Rows from block 11 of the image encoder of a small image captioner, named by matrix and row number. Rows with one number belong to one channel. Each number is 500 + 40 x the weight over its row's rms, rounded and kept within 0 to 999. All counts start at 0. Numbers have three digits each.
After each channel's rows are labels from the 100 images, of 14848, where the channel reaches its highest value: "peak on" is the class under the peak. Only what is clearly more common there than usual is listed. The data: larger renderings of crowded toy scenes. In brackets: how many of the 100.
# convs0: expand pointwise conv (encoder.blocks.11.convs.0.weight, 144x48x1x1), inputs 0-47
# convs1: depthwise 5x5 conv (encoder.blocks.11.convs.1.weight, 144x1x5x5), a 5x5 kernel
# convs2: project pointwise conv (encoder.blocks.11.convs.2.weight, 48x144x1x1, transposed), outputs 0-47

convs0.24:467534503447478485486488418582505522573492557450446481579520486479504526451549495438491479477519448569546507530581534520527501508489521487440517
convs1.24:513478485493519486515584495464455537541555458463520586547447511455464453501
convs2.24:482454494502453505510480515593535525436494487494506414478518579500518542398471462515505489482560488493520442431460547464541545505462523497548536
peak on: truck (63)

convs0.23:496534510427582457493543482512498462503515582444426529483518499563494439397525507471489485509476527467452498436560478552516496500483515506456547
convs1.23:483487544494517481541499532496498513414534489462549634544471506500522488491
convs2.23:577461530463571507515551508538519430535554534487470448461520486530563468569501484425462521515540473527530474444559536450505488485544469537552497
peak on: mushroom (47)

convs0.37:546496481487587492469519470512468577481454553521494525580579426536441512501538567567521418493520518525517467525549520458514507506528472509504519
convs1.37:483530563519507508525472502485502535434563503482539627550471492502519486462
convs2.37:484462497489537497546547480492462495419467565473501540596529436512438519524564467553469542517486517528432498527538507548535465516523540519577540
peak on: mug (30)

convs0.7:458509505475494527470504459480502432527510518514479493459495550536545475395496455541468508522537513610445493470601470505555513504470544478558535
convs1.7:507475473501499486516527516480496517687530499500493490495492501510501495481
convs2.7:528544522496454510489498476500585446510505506486482493417519515502611466545485548531492459482492479561574499434587466510458449521503472489450480
peak on: duck (30)

convs0.71:536506544492470523479472499442516463482519476465475575506508527414498437472431482509489459524519472503481521444478464569528481588492448441597478
convs1.71:481520499478492482495568512500493532621546498513494411453503498490431474505
convs2.71:474464506540491441551492542578596494468518489493493438487550602496464508521482511516531560480497519515496492453493536475500525431509572435490563
peak on: mushroom (35)

convs0.76:506511488470511525493489509504533481569521494470527575461527512471520545458519402533560527537513437490529569485445499494494609571520450443495484
convs1.76:507483459496489486504636499497512516520535510518500376484502478509515511488
convs2.76:483510480485539513518474515514504487553485495537513432454516471494499595565529594538567408530505438487526506499481524471506429421477529449509492
peak on: house (36)

convs0.28:487500476551552553469515455570501482528515566547480473559480407488508496511507495565494465512491485508609524458455491437527550521463463507450449
convs1.28:484492461482480502541642522487510530520537475490521400514494498496498486522
convs2.28:467481451534566483525447487450499510500442529445443531503430437495492556468532478641502541478508507493451503429501516552487495499478513505519532
peak on: barrel (43)

convs0.48:503505523528443438469470487437477509496494572570475517521513525501481461388548553533494546483564449476576453476508481541524467538531488530558493
convs1.48:514464453459473497502495498525482510670535486505490504488505513485472470512
convs2.48:492518470494488588487470561542505520482528542420480449546423542474509534518559484531466518470493406422481498437478473517437501507484525555478497
peak on: ice cream (56)

convs0.139:510420519472527474484482554549530502447415522519471517479553492514527515523547497478528410536524440541549543420480509544516552452533529459535543
convs1.139:488464538483486475516559534482482545568566505481540608558464496497517498471
convs2.139:551505479564573477506531505418503460442476536502480484520497507505508560475454484437526528387523472526474482510557571481465468505513543422470504
peak on: dumbbell (35); house (26)

convs0.31:476570528524518485477515540540529522469454491500502538486505531484429464486464437505487493529423534469568460387511424516483504530497428576506502
convs1.31:517497498494529489493533497499486527647548486500514602508488522473488493520
convs2.31:465472544501514545433547532408522477473530514489485495506476570475541565443510469525509556432604483485470530497522528446473437509446502463500490
peak on: umbrella (37)

convs0.12:517536520498501507499497463500459443510546531440485492545530470444598536514451489485447509513471475474441522419467520629485471510497514513495572
convs1.12:495497494503508497516527499495501519691510492498502527505494489488490481493
convs2.12:483474511497523502501479506501522465500502491489416500535528509428605550502447494468452510444591518471519417447483489411516511497445465540500463
peak on: bottle (42)

convs0.126:500562539483461503498464546545472479492539502555486494479513548493469372487478573522504468501466477535513536430458565480581463475457481478496442
convs1.126:517486482472510504511623490499513513540530510510484368501515476523489523493
convs2.126:522544532494474553505457541507511474429486483417479512486509561495471391482470406516482502469522481532527502447480444490408550507546488500523538
peak on: house (40)

convs0.82:513473554460573515476497463574476611412531555513508475545557429511436474544566509500517494495483478517504468520553509511509548535525497476512518
convs1.82:485497480513492514485358520518512510539520502510490619504510497499470488491
convs2.82:508483535477603449503553502442497554423484521486498521569504447496361475488570468496493497500505503498443526493548517517540467507458503493502505
peak on: robot (37)

convs0.50:485483585458514485495503515526536443526550574518493472517556462463476509451489494552511480529490493544517455419539380542501527472539486514449442
convs1.50:505497470498499505498539504505504503686523497508479507486487501521475497513
convs2.50:471482542498496444493506510428540443510515573478464501534546492421502537518533510564521582484532501523471460398551557471463445535471483505510534
peak on: house (59)

convs0.84:539488520502506488523514486527531517445442526462565501500574435523442483535503543389499483504492464445464459534415537512426477534526455482521538
convs1.84:503535522520503494480366471510501519538501502489519619523488489495471489513
convs2.84:504545501514476573480556500505520508460443457526528515406558470525438472462474472433476497481459477435496496526436468505608524492469547509465482
peak on: pine (47)

convs0.132:539525506574452532510506559518533521542530500485490507530562504511507445455445475522417488557483467564559576489466496515471540393483452489502501
convs1.132:506486468502486501494639515482514502522533506492490378481515487520483504512
convs2.132:445547509566467517511495560476514536495504517559472532532575423547516527499458494530404521513538522545495479529513511498556489626488508499474482
peak on: house (38)

convs0.122:502496515487500532472478448545561493439515509508442489510546517561533551459562470444521493505446487523392497522569506488533536502487573433557540
convs1.122:487498450509478508440383471500517517565521505500507610520484509484485500492
convs2.122:493457504469519540522451486477573547474467468497437514498516534491562561549564529427517507506541481575550470510571482522438523519519432431492481
peak on: duck (46)

convs0.26:478517516434485564445503456536463456503544515508547512514605508523535480504502538452441546514473478497504473505517444574424467470523467442439451
convs1.26:523517467511509494517460493512491523642521508519497611508476504495482478514
convs2.26:457460507491450488568494533506558460527533495454523488465648494492480531500550460496484523481499498462485531445486555458573490539486525475537571
peak on: arch (27)